config.toml
train_examples = 98750
encoder_arch = "vit"
encoder_parallel_block = false
encoder_positions = "learned"
norm_pix_loss = false
adamw_lr_other_params = 0.00074
steps = 4500
epochs = 2.2
lr_schedule = "cosine"
Rows from block 9 of the encoder, named by matrix and row number. Rows with one number belong to one neuron. Each number is 200 + 40 x the weight over its row's rms, rounded and kept within 0 to 999. All counts start at 0. After the name is the row's rms in percent of the matrix's.
# gate: MLP gate (encoder.blocks.9.mlp.gate.weight, 1024x384), inputs 128-255
# fc1: MLP up (encoder.blocks.9.mlp.fc1.weight, 1024x384), inputs 128-255
# fc2: MLP down (encoder.blocks.9.mlp.fc2.weight, 384x1024, transposed), outputs 128-255
gate.656,105,266,225,207,203,142,179,223,179,193,287,245,234,189,128,142,185,199,135,211,160,128,210,204,157,164,135,191,200,228,277,233,241,189,251,209,144,215,260,255,258,289,247,163,229,284,156,265,214,106,241,161,157,229,135,174,243,289,204,222,182,179,236,202,151,206,164,168,184,219,166,236,236,277,185,160,221,243,189,168,154,253,126,124,237,226,156,218,232,250,167,229,197,233,228,205,183,141,245,244,213,231,226,158,210,183,203,185,207,197,268,222,211,220,164,150,157,245,160,132,210,174,182,216,225,143,254,170,163
fc1.656,117,185,153,175,204,223,199,261,185,166,164,162,214,239,208,219,236,195,291,208,237,201,221,213,233,131,175,187,223,214,164,221,164,174,186,224,237,181,230,212,215,230,197,232,190,203,249,236,202,219,219,188,204,147,273,189,156,141,167,196,243,241,207,165,183,281,198,233,177,179,207,147,205,184,299,200,234,209,255,213,263,226,214,322,209,205,182,157,201,163,163,188,186,232,220,214,169,217,194,227,163,182,167,188,142,135,277,218,125,188,178,178,220,196,191,255,242,216,276,249,204,238,213,181,147,268,217,180,211
fc2.656,103,224,204,174,177,235,243,227,171,158,149,143,228,205,161,222,226,181,240,217,276,216,216,214,270,183,206,215,234,246,284,215,227,193,175,223,270,250,249,224,249,236,179,186,182,250,268,204,207,209,189,218,179,133,276,180,155,121,136,269,200,211,216,124,222,308,218,218,188,144,161,201,161,176,255,169,228,249,225,184,266,228,282,314,218,209,221,152,189,212,162,164,176,181,216,260,198,288,209,298,160,210,135,208,168,200,261,267,179,190,215,201,204,166,233,176,267,208,320,239,165,215,203,218,135,213,168,205,143
gate.657,070,230,241,211,246,193,157,187,202,203,187,208,184,205,229,145,198,245,281,174,226,179,227,195,164,101,198,244,203,175,172,215,227,222,289,133,253,142,156,182,194,187,213,212,168,229,186,212,301,271,182,226,169,256,247,212,131,244,249,233,172,210,272,192,192,241,235,229,194,156,152,177,138,215,202,222,214,236,193,157,194,153,220,139,183,150,273,178,179,242,253,191,208,205,169,175,219,231,269,224,148,208,224,165,155,134,213,130,208,214,167,127,129,186,229,138,185,133,250,149,163,278,200,152,208,172,172,237,183
fc1.657,090,212,196,215,184,225,170,154,206,209,203,198,157,168,238,266,329,151,264,186,250,219,262,213,205,180,274,233,260,165,230,182,169,239,202,167,218,209,262,159,124,225,199,150,254,202,219,230,200,198,210,234,208,234,187,252,148,132,266,202,186,314,238,222,219,245,159,188,133,223,147,240,224,205,209,146,221,218,197,202,229,114,211,195,155,241,256,188,110,252,160,213,260,236,163,207,216,211,182,171,130,243,222,122,172,184,152,187,222,170,167,225,199,244,192,291,171,178,200,240,161,172,202,227,220,138,132,190,219
fc2.657,078,203,152,217,198,214,254,222,184,224,160,150,227,76,224,231,190,177,159,191,264,213,165,239,229,235,213,246,280,206,183,221,121,220,122,204,220,197,249,221,69,180,255,217,193,189,207,203,202,178,189,196,214,228,227,235,161,161,147,190,128,245,153,176,232,234,177,198,174,162,207,224,219,196,174,233,219,283,287,216,205,153,252,218,181,232,216,215,176,216,181,191,258,188,200,213,181,251,216,199,159,199,223,207,191,163,227,221,180,139,156,249,231,171,191,252,151,213,157,250,204,192,194,236,131,180,120,227,192
gate.658,106,147,168,176,180,212,198,162,257,256,191,251,214,166,187,194,183,233,185,161,172,168,233,140,157,219,269,134,183,210,193,156,174,262,238,201,198,181,243,205,155,174,177,224,227,256,206,174,167,157,112,210,182,153,181,247,242,130,239,272,203,129,194,297,241,209,270,258,221,284,197,231,198,205,248,205,249,198,218,112,117,214,256,135,223,240,213,128,147,202,217,263,251,212,189,192,197,236,276,192,250,184,140,163,216,145,239,170,208,186,136,192,177,227,263,177,165,197,250,214,152,279,217,251,178,153,237,191,244
fc1.658,090,177,184,206,232,216,250,172,279,168,158,228,221,138,286,222,169,131,227,266,131,176,208,234,247,166,177,153,235,138,173,193,180,187,188,185,241,241,283,186,185,146,234,180,115,200,247,150,212,140,164,249,251,159,204,194,253,192,257,203,208,207,265,160,137,191,182,276,244,187,247,171,158,232,202,235,223,227,250,125,116,222,173,236,165,235,202,217,222,203,229,224,209,182,131,298,187,172,180,164,201,214,192,218,159,203,315,190,150,247,119,183,106,201,168,181,203,162,221,220,226,273,225,241,189,239,246,189,141
fc2.658,093,162,202,154,225,233,255,274,276,221,129,203,171,128,264,140,155,146,279,199,160,224,246,233,285,196,189,162,203,180,171,189,183,182,175,186,239,133,250,208,202,168,263,253,170,218,231,167,224,152,216,242,225,193,232,172,221,147,207,168,183,166,257,208,129,180,253,235,242,156,232,238,189,257,185,229,169,213,245,119,130,212,214,242,190,149,218,238,209,161,198,219,174,138,155,237,156,208,105,227,196,192,176,253,145,137,269,167,225,181,197,169,157,224,174,163,234,157,196,203,228,187,278,266,171,214,236,181,147
gate.659,097,204,153,306,250,219,168,219,221,263,208,110,239,199,199,246,230,247,203,203,212,211,221,184,112,186,189,217,285,129,286,205,230,191,160,219,217,192,250,217,203,174,223,176,191,159,233,148,139,248,236,179,202,182,198,195,127,198,256,216,279,212,193,199,206,209,212,208,233,263,189,205,225,147,232,215,176,199,222,121,202,168,192,228,222,213,213,223,149,205,204,183,167,219,177,257,188,178,194,202,127,164,154,119,228,131,224,149,219,157,263,223,174,269,210,198,165,239,173,225,229,189,229,187,150,203,217,182,196
fc1.659,100,199,187,163,215,142,181,154,270,199,221,238,192,165,183,151,217,252,221,247,208,161,267,217,182,165,217,154,219,142,188,214,214,220,212,234,198,213,166,180,113,195,151,186,162,134,234,145,222,247,142,212,150,194,226,210,193,192,219,273,170,260,194,104,194,311,213,213,214,200,181,210,143,230,160,245,248,196,183,173,218,139,182,227,242,160,217,151,218,241,257,194,246,201,202,207,214,211,169,182,233,161,241,206,230,162,242,264,161,169,177,227,136,194,193,215,173,179,193,160,261,233,167,110,192,172,221,172,188
fc2.659,099,219,232,167,311,184,182,172,199,158,116,265,198,154,190,213,228,174,271,163,191,239,255,206,177,204,134,163,209,207,170,193,184,205,179,156,221,99,236,177,184,190,166,163,171,152,267,226,202,225,206,204,192,187,250,212,161,176,217,219,163,150,166,175,172,211,172,206,141,221,183,223,185,172,209,218,201,222,142,206,196,158,167,196,260,140,176,176,146,271,265,247,199,226,132,212,181,171,154,253,197,145,261,152,178,215,166,237,136,183,198,222,166,119,165,197,117,166,187,183,216,253,228,166,202,184,268,187,199
gate.660,072,157,220,227,192,173,160,245,146,179,272,150,240,209,202,172,176,198,187,223,294,137,198,182,195,181,208,264,118,185,213,202,206,209,201,190,207,169,201,272,224,255,189,210,191,202,238,241,280,227,219,130,179,153,197,184,207,204,157,197,204,177,207,229,211,168,206,205,145,203,220,162,267,248,208,209,142,144,137,212,192,160,291,189,214,169,198,208,224,145,192,130,288,151,211,206,168,207,179,172,145,235,169,152,205,242,218,151,175,195,226,173,192,218,188,236,213,153,211,276,258,103,218,224,193,188,185,189,234
fc1.660,093,214,85,178,147,188,232,217,231,194,204,261,143,192,241,206,228,230,232,229,196,178,161,274,195,197,226,217,242,204,182,222,191,193,178,225,197,288,203,172,190,200,211,218,232,229,187,126,212,238,177,308,136,233,230,224,163,214,245,191,250,197,238,177,196,189,234,196,166,178,267,180,178,255,244,257,220,237,217,195,237,176,245,178,173,166,214,155,204,219,202,210,177,192,171,169,233,190,197,145,171,172,181,269,226,193,231,205,227,285,174,216,110,185,202,135,239,239,179,225,129,252,134,182,173,239,186,169,187
fc2.660,079,234,151,168,177,200,223,234,224,199,267,276,198,192,290,171,213,167,213,227,210,239,243,294,217,228,192,220,197,235,251,157,176,196,215,164,169,233,172,284,161,254,257,229,224,262,237,140,138,190,257,246,113,213,245,267,198,223,193,188,223,182,167,251,216,126,250,165,135,194,218,190,226,247,236,206,199,200,152,196,211,122,252,204,162,153,191,153,217,216,211,234,210,199,174,150,260,223,217,114,193,175,168,223,186,179,176,194,234,158,152,257,201,172,147,130,197,236,158,208,206,249,180,232,262,246,187,220,182
gate.661,105,222,182,227,206,211,205,194,193,108,166,244,172,218,196,223,169,219,149,150,215,282,216,181,211,173,295,144,180,288,161,173,206,157,184,202,144,189,233,113,208,171,264,203,258,126,92,231,232,198,187,262,127,171,239,179,198,202,185,149,224,213,207,130,265,240,247,177,151,272,225,213,141,212,188,213,212,212,232,279,190,151,137,228,271,269,93,204,194,194,230,226,220,167,186,126,185,187,199,207,233,192,191,194,160,196,222,180,164,140,150,228,190,219,187,243,228,164,160,185,180,204,180,215,158,216,255,218,219
fc1.661,110,234,212,138,199,137,258,241,212,235,210,128,235,221,198,154,184,241,234,134,148,143,228,213,185,265,177,229,267,244,254,202,213,199,211,268,162,165,171,266,325,193,170,152,177,245,196,136,156,257,246,144,191,194,195,190,189,261,178,120,160,162,192,242,202,177,161,194,245,85,216,218,187,201,190,228,207,169,193,188,247,180,203,173,158,162,179,227,181,167,141,203,261,264,195,131,138,276,202,276,185,185,248,234,195,163,131,211,181,224,159,259,253,187,254,193,183,221,256,137,191,169,295,129,211,223,218,207,197
fc2.661,107,247,185,126,160,179,238,203,236,196,227,134,270,229,231,218,152,265,264,214,166,222,208,208,188,302,170,261,154,195,215,228,172,177,164,214,193,230,182,192,283,213,182,214,174,210,189,150,109,228,252,167,174,226,230,171,188,257,254,160,196,204,229,183,143,268,156,149,222,130,235,238,190,217,164,195,189,139,216,259,207,161,206,180,175,251,160,218,193,239,201,279,268,188,210,207,248,164,191,229,177,144,239,251,217,149,209,213,195,216,189,217,188,172,212,185,221,194,235,186,149,159,261,179,223,215,196,210,198
gate.662,062,156,135,134,245,215,179,166,174,179,131,214,256,185,193,212,205,168,180,227,140,234,250,258,174,227,257,253,259,178,176,184,205,169,271,222,157,211,204,190,177,187,219,183,255,138,214,216,188,222,254,144,206,179,227,216,237,162,185,199,272,210,168,156,211,184,257,94,178,308,184,156,179,174,186,171,213,162,190,313,191,251,250,141,242,225,174,132,269,131,251,255,228,217,245,230,188,178,192,217,129,174,223,163,262,185,218,282,197,149,235,226,216,247,202,213,199,253,184,196,277,142,187,150,194,215,271,208,154
fc1.662,080,238,137,150,211,156,266,185,218,166,157,221,173,130,274,268,209,213,270,281,156,176,243,225,230,255,194,214,235,128,204,212,186,236,196,228,201,185,196,173,250,183,281,216,253,181,186,179,153,176,167,217,275,200,251,201,252,143,208,281,215,231,224,126,169,266,155,233,153,222,213,165,224,212,208,186,181,253,239,173,210,130,249,203,282,165,195,286,215,181,159,176,161,160,221,263,194,110,203,173,183,156,190,209,210,200,180,168,200,223,177,188,228,175,234,182,223,158,175,259,199,203,242,156,270,245,254,198,207
fc2.662,066,240,148,197,247,192,286,254,226,185,194,249,156,253,173,199,194,240,232,209,90,206,296,215,227,170,155,259,181,211,146,210,184,177,207,219,175,145,239,147,246,224,253,223,215,221,179,188,173,158,187,181,178,214,254,155,177,200,255,262,180,230,206,135,164,224,196,198,122,143,197,201,224,200,190,207,191,192,249,218,203,180,274,197,211,149,201,254,284,176,125,171,143,221,212,277,166,215,162,226,195,132,149,145,163,227,158,134,234,207,157,161,254,174,176,222,187,214,236,197,245,214,212,153,327,266,184,216,179
gate.663,137,256,226,255,197,241,217,213,201,77,269,196,225,212,212,210,160,212,192,190,132,216,208,196,161,159,188,239,212,179,149,248,256,213,171,172,191,144,225,202,200,207,216,193,267,293,226,206,230,135,171,294,274,156,205,184,197,132,225,263,152,199,171,205,203,195,247,214,251,170,210,145,151,257,215,201,209,128,224,175,234,223,186,212,213,201,118,138,182,202,217,173,232,194,266,262,205,158,157,212,206,251,190,246,187,244,213,189,200,205,239,184,171,223,156,235,212,230,216,162,136,198,216,161,250,281,209,129,162
fc1.663,134,235,225,247,229,189,164,177,248,152,199,231,202,265,197,255,216,194,229,160,235,154,250,222,197,183,196,133,198,186,229,190,195,165,193,197,212,185,187,237,163,79,142,238,185,175,186,199,184,177,147,157,144,224,180,199,142,244,253,213,156,108,191,210,254,164,232,187,183,280,213,167,207,230,185,210,259,216,188,186,279,212,210,202,173,144,222,222,180,116,190,196,276,196,240,210,218,239,214,258,235,157,139,201,169,202,297,139,175,140,148,219,150,175,226,242,217,170,193,200,183,246,225,203,225,147,154,185,297
fc2.663,128,208,174,277,221,236,181,232,168,116,245,237,219,178,136,137,222,272,186,188,169,238,203,295,225,197,141,160,219,183,164,188,197,181,151,169,197,195,214,140,108,200,199,289,203,210,193,208,217,127,159,210,222,221,132,262,202,133,232,225,148,159,212,238,217,171,327,159,198,222,241,245,220,269,233,200,258,182,154,115,274,162,255,203,246,187,157,178,230,222,214,160,184,171,261,225,204,221,130,190,269,271,152,227,159,175,207,224,208,182,219,182,100,202,206,224,182,221,198,165,196,203,237,179,207,274,170,113,178
gate.664,061,218,204,117,243,253,209,220,174,219,106,223,171,182,204,177,148,227,206,232,221,219,234,224,143,139,190,267,208,207,76,211,152,208,131,154,202,168,205,233,178,172,281,252,271,254,194,232,235,190,208,160,182,253,128,202,195,132,165,224,165,123,265,216,168,176,272,187,229,288,175,158,212,195,157,179,221,188,166,197,173,191,216,263,226,233,180,158,137,207,212,242,275,206,206,131,190,193,226,310,224,162,159,226,215,210,179,181,175,193,154,196,213,173,222,221,249,171,188,152,141,234,198,191,208,160,233,226,126
fc1.664,084,240,236,132,173,184,248,206,180,194,260,319,335,177,228,182,141,290,205,177,161,331,237,223,121,245,138,214,211,153,110,300,181,243,203,229,248,193,160,189,140,225,159,188,198,232,185,158,196,210,180,211,222,198,200,202,230,183,178,236,194,190,227,200,158,125,150,210,247,267,213,196,230,190,218,132,196,233,173,217,162,162,160,215,178,219,181,254,211,182,253,243,173,277,198,215,223,155,159,236,142,276,225,225,158,213,250,206,153,153,174,184,187,195,196,334,181,121,220,173,248,226,246,136,191,209,238,119,161
fc2.664,058,200,201,227,229,186,192,216,198,210,209,246,262,263,222,138,161,156,263,230,212,221,213,195,208,210,169,137,222,208,190,234,217,198,239,165,156,157,193,148,250,124,166,197,209,186,198,148,98,197,124,168,159,179,141,196,207,152,209,271,166,157,232,222,189,68,117,212,146,171,109,218,183,157,285,148,185,205,123,171,147,194,149,200,183,225,152,189,221,151,206,145,173,236,250,215,217,168,199,253,172,217,241,237,212,212,156,193,157,189,239,191,175,188,180,218,214,160,193,250,253,199,238,141,262,241,203,97,149
gate.665,095,249,184,166,236,221,239,199,214,203,185,145,142,205,234,232,264,239,170,171,174,186,127,184,180,196,145,227,201,202,187,234,193,172,193,231,225,196,158,147,178,221,251,191,208,228,247,166,187,187,172,145,272,244,246,204,255,245,113,148,123,208,220,187,206,194,162,232,214,234,276,196,267,202,218,168,190,249,225,144,194,169,206,222,168,216,169,257,173,158,147,239,174,141,257,205,214,164,210,184,182,196,191,178,183,189,197,73,160,189,192,143,155,216,208,221,235,216,159,183,234,229,194,192,215,111,213,228,174
fc1.665,092,161,244,258,214,264,246,203,202,159,273,228,162,225,194,135,219,192,144,230,244,204,200,195,152,193,245,155,236,300,173,145,248,260,253,209,198,97,208,198,151,205,118,238,226,156,171,204,265,144,155,198,231,188,237,246,224,221,145,200,142,182,207,162,246,281,172,232,231,214,289,167,140,227,174,198,129,207,178,204,274,244,129,200,185,256,225,256,218,156,237,241,219,217,161,237,186,223,190,177,249,225,177,196,224,208,214,217,184,143,191,217,264,147,203,219,168,172,248,240,150,248,201,185,272,145,165,230,222
fc2.665,097,184,236,217,229,134,214,172,127,159,296,180,164,210,143,237,153,240,239,213,199,206,208,183,142,205,251,169,207,248,225,238,175,229,199,200,194,207,145,175,203,285,170,154,170,174,195,207,237,212,222,289,252,217,185,267,181,257,176,236,207,179,238,244,182,265,112,146,192,155,170,195,192,200,250,251,122,197,170,239,223,222,147,204,215,183,270,269,209,133,173,261,236,180,185,217,200,181,161,214,243,210,171,174,268,217,221,180,188,146,173,121,183,204,229,146,115,211,289,221,103,256,193,249,227,193,212,138,188
gate.666,106,187,253,130,186,186,211,158,304,227,220,179,156,187,179,193,173,208,220,251,225,208,221,211,196,215,155,286,150,166,250,196,201,202,229,218,204,212,200,206,185,255,169,231,251,225,237,138,191,178,174,192,179,187,195,162,210,168,241,214,175,224,174,263,179,146,148,275,238,234,157,262,283,248,186,223,216,268,198,144,261,288,216,178,172,207,267,250,201,227,115,180,153,225,127,92,178,255,133,166,271,172,133,145,290,245,213,239,243,164,265,147,169,235,208,158,201,246,201,259,280,260,196,226,277,242,210,195,258
fc1.666,100,242,210,167,202,218,158,194,140,159,205,211,216,225,192,221,200,161,128,123,153,200,140,149,166,232,236,165,264,242,183,194,186,204,154,224,221,178,188,162,170,167,247,196,235,212,164,218,274,224,226,219,210,200,197,187,238,200,185,142,158,227,215,145,210,133,234,160,169,171,248,211,225,136,164,191,242,226,194,229,190,164,199,203,167,179,195,180,224,180,237,237,188,206,253,243,275,234,225,175,189,231,253,214,137,157,230,153,196,217,168,293,151,216,192,275,166,238,202,223,158,137,218,218,141,158,199,226,206
fc2.666,111,259,224,185,163,223,164,204,96,199,193,223,197,184,168,211,214,177,123,197,194,188,170,162,166,201,267,169,223,288,155,179,180,182,120,213,253,168,181,185,235,151,214,215,156,163,174,219,200,203,137,157,228,214,200,244,172,197,130,119,181,238,207,113,182,162,220,174,175,147,245,248,214,136,169,172,219,201,181,245,213,169,214,182,184,270,155,137,226,184,271,271,188,156,253,277,299,258,249,193,195,209,311,228,195,175,246,193,217,222,185,280,145,184,176,178,236,241,216,195,145,187,148,175,146,144,134,236,178
gate.667,123,130,231,229,223,181,122,177,195,209,183,246,101,195,164,264,171,206,201,245,276,199,192,188,160,282,201,264,304,186,167,206,284,256,220,136,211,230,221,241,231,161,251,156,161,141,205,171,185,147,158,174,182,155,247,177,180,191,196,178,193,205,201,196,166,164,186,144,191,236,136,179,199,183,146,212,182,203,168,164,156,180,208,215,253,220,188,154,252,192,234,174,257,203,165,239,225,222,179,158,296,210,197,246,202,126,234,242,169,172,190,260,160,179,194,152,254,242,185,250,133,146,168,215,162,242,197,221,259
fc1.667,084,248,156,235,228,217,255,172,215,206,184,146,230,199,255,160,249,211,237,183,199,213,227,174,220,147,179,215,191,156,281,256,191,136,241,231,193,188,154,166,273,228,175,246,243,249,174,231,216,213,221,200,165,232,165,168,159,194,128,131,173,140,187,215,194,224,214,225,183,191,234,209,164,253,150,231,210,202,296,167,179,181,235,187,216,202,224,250,141,214,182,150,233,159,187,149,144,217,240,198,172,211,211,112,225,278,210,149,216,242,205,184,215,268,185,201,188,210,195,194,195,221,194,165,215,194,183,200,217
fc2.667,118,226,197,181,255,212,209,178,177,210,177,164,237,204,235,157,130,208,141,291,199,236,235,176,233,108,206,143,180,203,198,212,192,211,241,215,172,184,166,258,258,224,242,239,313,176,112,187,194,218,84,273,261,234,227,221,154,237,126,117,206,192,228,158,175,214,184,269,223,156,191,182,217,177,182,234,145,132,200,211,147,165,256,170,150,275,260,208,171,237,206,194,218,209,243,126,148,142,274,217,131,219,164,195,197,308,208,207,181,289,213,168,137,237,173,206,182,162,190,240,224,205,124,139,137,149,173,256,232
gate.668,141,200,189,238,179,225,159,189,153,178,159,200,264,277,249,239,172,124,250,183,271,178,220,215,120,228,229,190,174,131,226,219,240,267,239,239,216,185,170,161,285,201,169,241,171,240,205,145,142,158,191,165,215,160,211,175,243,177,231,186,198,195,207,209,205,188,159,244,175,241,252,188,255,197,188,186,234,205,285,185,247,164,243,147,199,179,220,235,152,174,213,163,259,170,249,224,156,203,169,273,208,183,150,186,219,175,291,197,263,176,195,231,116,196,246,231,194,160,173,122,220,159,189,273,193,148,186,141,142
fc1.668,137,229,217,198,134,233,287,162,126,228,169,167,198,169,228,239,271,226,206,178,256,185,248,187,134,283,231,157,147,209,144,234,159,256,183,297,169,250,74,141,206,223,243,184,240,126,202,171,189,212,222,179,205,205,253,157,145,218,211,191,245,211,153,207,237,217,210,231,215,213,253,233,239,186,224,190,180,144,188,212,243,152,158,213,205,236,203,191,195,188,158,192,171,202,129,238,160,158,207,235,216,138,177,217,162,154,239,239,156,209,197,123,156,205,174,212,149,176,206,177,108,234,207,211,171,192,172,174,143
fc2.668,128,172,113,196,210,211,277,252,210,235,222,203,149,158,184,184,160,226,233,171,163,213,189,220,223,149,216,149,237,287,161,203,180,219,158,218,173,159,150,247,121,219,161,222,240,155,158,253,229,249,164,234,187,167,224,194,105,257,189,196,191,277,203,218,214,184,221,213,228,166,218,270,177,193,184,202,235,146,158,201,171,204,148,206,161,266,159,246,182,241,202,246,176,272,229,226,259,209,272,188,221,64,246,244,153,196,177,260,142,256,215,210,188,204,190,185,152,252,132,271,140,243,108,216,199,266,231,179,111
gate.669,104,172,169,262,126,187,192,244,201,205,186,183,231,248,125,164,269,243,195,278,234,243,231,314,209,209,244,195,206,172,238,224,199,220,184,175,156,185,180,204,271,174,188,121,186,261,194,186,184,159,137,197,163,224,235,227,157,266,171,211,221,184,136,251,234,193,117,202,219,156,202,200,207,192,166,204,168,187,151,158,201,171,244,179,177,185,119,225,116,200,200,173,179,144,245,178,190,183,204,169,253,298,185,170,193,161,191,215,198,223,188,148,190,213,238,199,241,212,179,220,196,180,183,188,228,222,171,193,218
fc1.669,125,249,126,157,229,250,195,214,196,152,188,284,147,218,234,201,233,139,241,243,191,173,177,143,191,198,263,189,141,212,149,290,180,197,188,290,227,229,138,204,207,245,195,248,244,214,158,207,239,185,230,218,218,208,155,169,153,145,184,203,180,223,196,223,228,85,213,205,219,173,217,249,192,209,208,211,227,305,166,198,168,200,170,197,177,254,183,199,234,226,211,234,174,162,189,179,186,214,181,150,235,207,182,187,270,221,206,209,264,235,259,211,267,207,245,218,178,184,196,124,173,199,231,227,238,218,184,164,223
fc2.669,111,197,130,224,177,241,236,207,156,116,208,221,275,200,267,145,252,146,197,211,184,167,199,212,198,173,236,192,164,152,179,261,214,185,250,234,229,317,159,233,222,217,152,240,288,182,216,192,182,167,198,214,169,218,191,126,174,154,226,212,198,228,231,262,205,156,138,199,211,177,292,234,122,238,185,216,244,248,154,146,181,216,191,104,167,249,173,174,211,313,249,221,156,178,246,225,241,244,192,143,223,183,198,157,245,181,191,206,230,145,210,255,250,199,235,210,166,165,177,153,215,206,199,315,265,272,100,167,214
gate.670,094,241,197,165,208,204,178,198,165,214,141,213,140,175,223,198,252,165,144,263,165,236,176,192,146,189,290,190,205,195,150,161,283,165,176,222,192,218,195,191,227,301,121,175,231,174,172,221,175,100,264,254,239,198,201,182,210,219,200,216,196,163,251,156,203,185,190,247,226,178,223,212,237,221,191,188,184,221,189,210,181,223,148,239,175,182,232,161,190,279,187,115,228,155,192,213,199,274,243,207,240,257,229,233,175,173,206,133,230,227,226,182,149,221,147,200,225,260,205,201,148,199,225,204,205,233,165,216,254
fc1.670,080,136,256,227,201,225,236,210,217,224,196,136,139,221,166,219,145,241,269,163,99,165,199,170,221,193,214,162,193,233,227,168,182,162,307,152,169,141,235,205,158,197,269,235,214,243,176,221,246,205,264,172,149,218,211,102,139,160,179,225,218,171,337,217,213,230,221,148,143,269,231,201,241,248,206,172,213,187,173,237,194,209,197,207,233,204,197,235,127,198,163,190,189,204,208,225,160,233,233,192,186,241,195,244,222,189,247,157,202,206,231,188,197,271,160,199,157,155,222,191,258,202,150,282,225,210,264,182,195
fc2.670,083,206,226,147,188,268,191,152,183,253,175,151,210,213,207,223,100,222,204,218,204,206,184,180,223,151,255,170,216,221,237,158,153,149,255,210,233,149,223,196,129,214,178,200,182,205,221,210,197,139,215,224,195,244,219,139,173,125,167,278,144,215,364,256,232,265,207,168,209,284,173,214,206,205,206,244,254,193,103,201,285,141,186,172,176,250,140,184,195,180,191,278,218,198,234,246,197,240,235,170,193,231,228,223,158,198,242,202,232,175,245,222,226,210,193,199,203,171,231,281,163,226,190,261,180,207,177,199,212
gate.671,073,203,201,153,203,183,206,278,225,175,180,211,169,244,244,163,162,213,200,159,194,210,169,248,177,179,176,198,216,229,225,236,228,130,266,229,152,105,219,133,187,169,275,190,209,166,158,191,218,234,208,153,160,165,205,170,196,244,193,229,247,251,286,165,223,225,303,181,208,195,150,88,231,135,240,195,184,191,179,174,231,181,210,182,192,125,159,160,137,239,164,188,229,199,134,268,234,221,197,162,129,181,198,225,208,115,234,133,175,153,175,182,166,187,206,195,219,190,193,235,154,181,222,232,213,222,263,146,157
fc1.671,083,261,109,272,262,175,171,167,227,216,248,261,146,151,149,183,174,181,175,151,234,189,237,216,199,221,235,179,190,241,179,253,183,199,224,233,189,167,159,226,222,224,239,128,201,191,226,239,206,171,256,163,212,255,210,225,200,149,197,241,195,153,172,233,191,121,199,148,128,290,203,196,244,144,254,214,219,268,227,180,273,146,153,239,175,164,228,202,132,201,217,209,246,162,206,172,236,207,139,202,240,283,154,243,221,216,206,160,135,166,151,191,243,190,187,202,209,194,177,220,147,213,169,225,284,213,261,178,252
fc2.671,084,259,164,248,263,134,161,175,208,228,258,254,179,122,142,212,170,176,146,168,231,205,172,188,222,202,248,147,211,247,192,212,205,187,221,204,154,188,211,177,185,170,188,144,184,178,205,242,153,135,216,194,209,237,214,205,209,146,248,237,187,174,146,132,208,170,234,186,143,269,224,244,228,163,203,198,263,196,198,195,281,132,140,152,111,182,202,227,138,227,190,208,265,158,247,200,215,272,106,203,203,280,230,232,243,218,219,179,71,181,202,194,197,172,164,248,229,159,243,214,158,220,175,209,266,196,203,195,275
gate.672,070,161,206,205,227,281,220,183,196,182,182,265,232,264,211,238,203,172,199,235,257,161,223,213,190,237,229,202,231,256,233,192,159,182,216,128,210,201,221,198,163,195,250,175,224,270,182,177,180,118,221,167,194,291,190,169,172,141,157,199,142,229,183,216,159,118,265,175,149,189,170,224,205,267,245,162,160,263,220,178,222,225,161,199,224,186,199,178,263,128,231,202,188,237,157,151,169,218,226,180,263,281,195,153,176,295,166,240,235,188,167,163,184,227,235,251,249,166,165,150,196,216,182,197,226,168,175,196,220
fc1.672,079,199,216,257,253,198,265,129,204,191,159,202,220,223,179,211,203,177,239,220,201,91,147,207,238,208,246,234,201,186,230,214,181,177,267,219,207,151,192,157,232,199,247,166,179,184,217,233,219,155,298,123,160,244,194,171,145,103,132,195,189,208,169,184,291,146,223,161,208,261,227,250,181,240,228,198,212,265,168,259,150,238,226,216,123,140,245,166,185,177,173,191,177,174,193,198,213,166,157,183,180,243,211,143,266,185,172,203,187,246,290,238,176,132,205,162,216,200,167,131,258,172,183,219,194,123,242,167,187
fc2.672,068,196,233,209,188,206,249,156,148,220,162,174,232,164,170,241,205,162,226,225,287,124,171,204,173,214,209,154,142,138,278,202,224,219,273,230,203,273,129,183,275,210,251,162,212,208,206,174,222,214,199,125,194,190,250,177,146,189,123,199,234,218,197,222,272,180,194,202,201,226,189,206,180,191,238,158,216,190,179,214,136,217,173,201,160,161,213,232,154,202,153,160,177,155,167,276,196,186,147,172,88,159,186,207,256,127,204,272,216,241,260,243,147,102,200,176,186,140,144,213,254,233,243,275,235,170,173,155,176
gate.673,098,227,191,187,197,160,188,207,171,134,239,232,213,171,231,189,191,181,149,209,243,209,192,240,244,189,169,131,215,169,146,289,239,255,149,208,278,178,211,184,196,220,232,177,256,236,173,95,112,142,219,137,179,201,148,193,171,159,198,188,231,199,218,225,205,202,243,181,173,179,274,179,154,307,243,181,182,229,210,248,245,177,212,210,194,251,181,239,265,130,234,248,110,250,156,191,241,159,243,226,169,284,184,251,184,189,227,159,210,237,175,212,173,185,264,192,134,234,169,190,171,164,132,233,207,191,177,160,224
fc1.673,098,154,229,279,228,242,155,212,164,250,193,147,246,245,238,223,228,180,205,118,151,110,191,212,232,254,223,214,253,228,172,153,123,130,190,187,200,180,136,240,220,159,149,238,175,222,200,219,188,170,176,114,146,122,217,253,262,148,194,227,188,182,204,201,170,189,224,192,176,287,259,174,251,194,161,188,236,283,238,175,233,167,226,209,179,238,161,200,138,258,183,181,159,204,160,211,146,255,166,139,201,188,151,248,218,286,204,208,161,252,239,156,205,222,162,196,299,249,258,269,249,189,222,130,181,256,275,93,239
fc2.673,093,170,208,262,227,254,167,207,227,242,188,200,218,205,235,208,208,173,177,223,179,175,166,195,253,217,242,242,173,181,211,143,167,234,166,184,197,214,110,229,232,173,207,248,145,265,146,156,212,132,226,184,169,128,178,225,199,154,223,245,201,210,174,197,164,213,228,274,157,259,226,209,239,233,209,253,216,295,219,144,299,188,243,161,158,243,167,189,187,283,172,183,147,188,239,219,192,221,190,133,219,203,175,237,208,243,278,194,148,262,242,217,195,215,193,214,259,220,258,209,202,166,180,115,101,222,269,159,216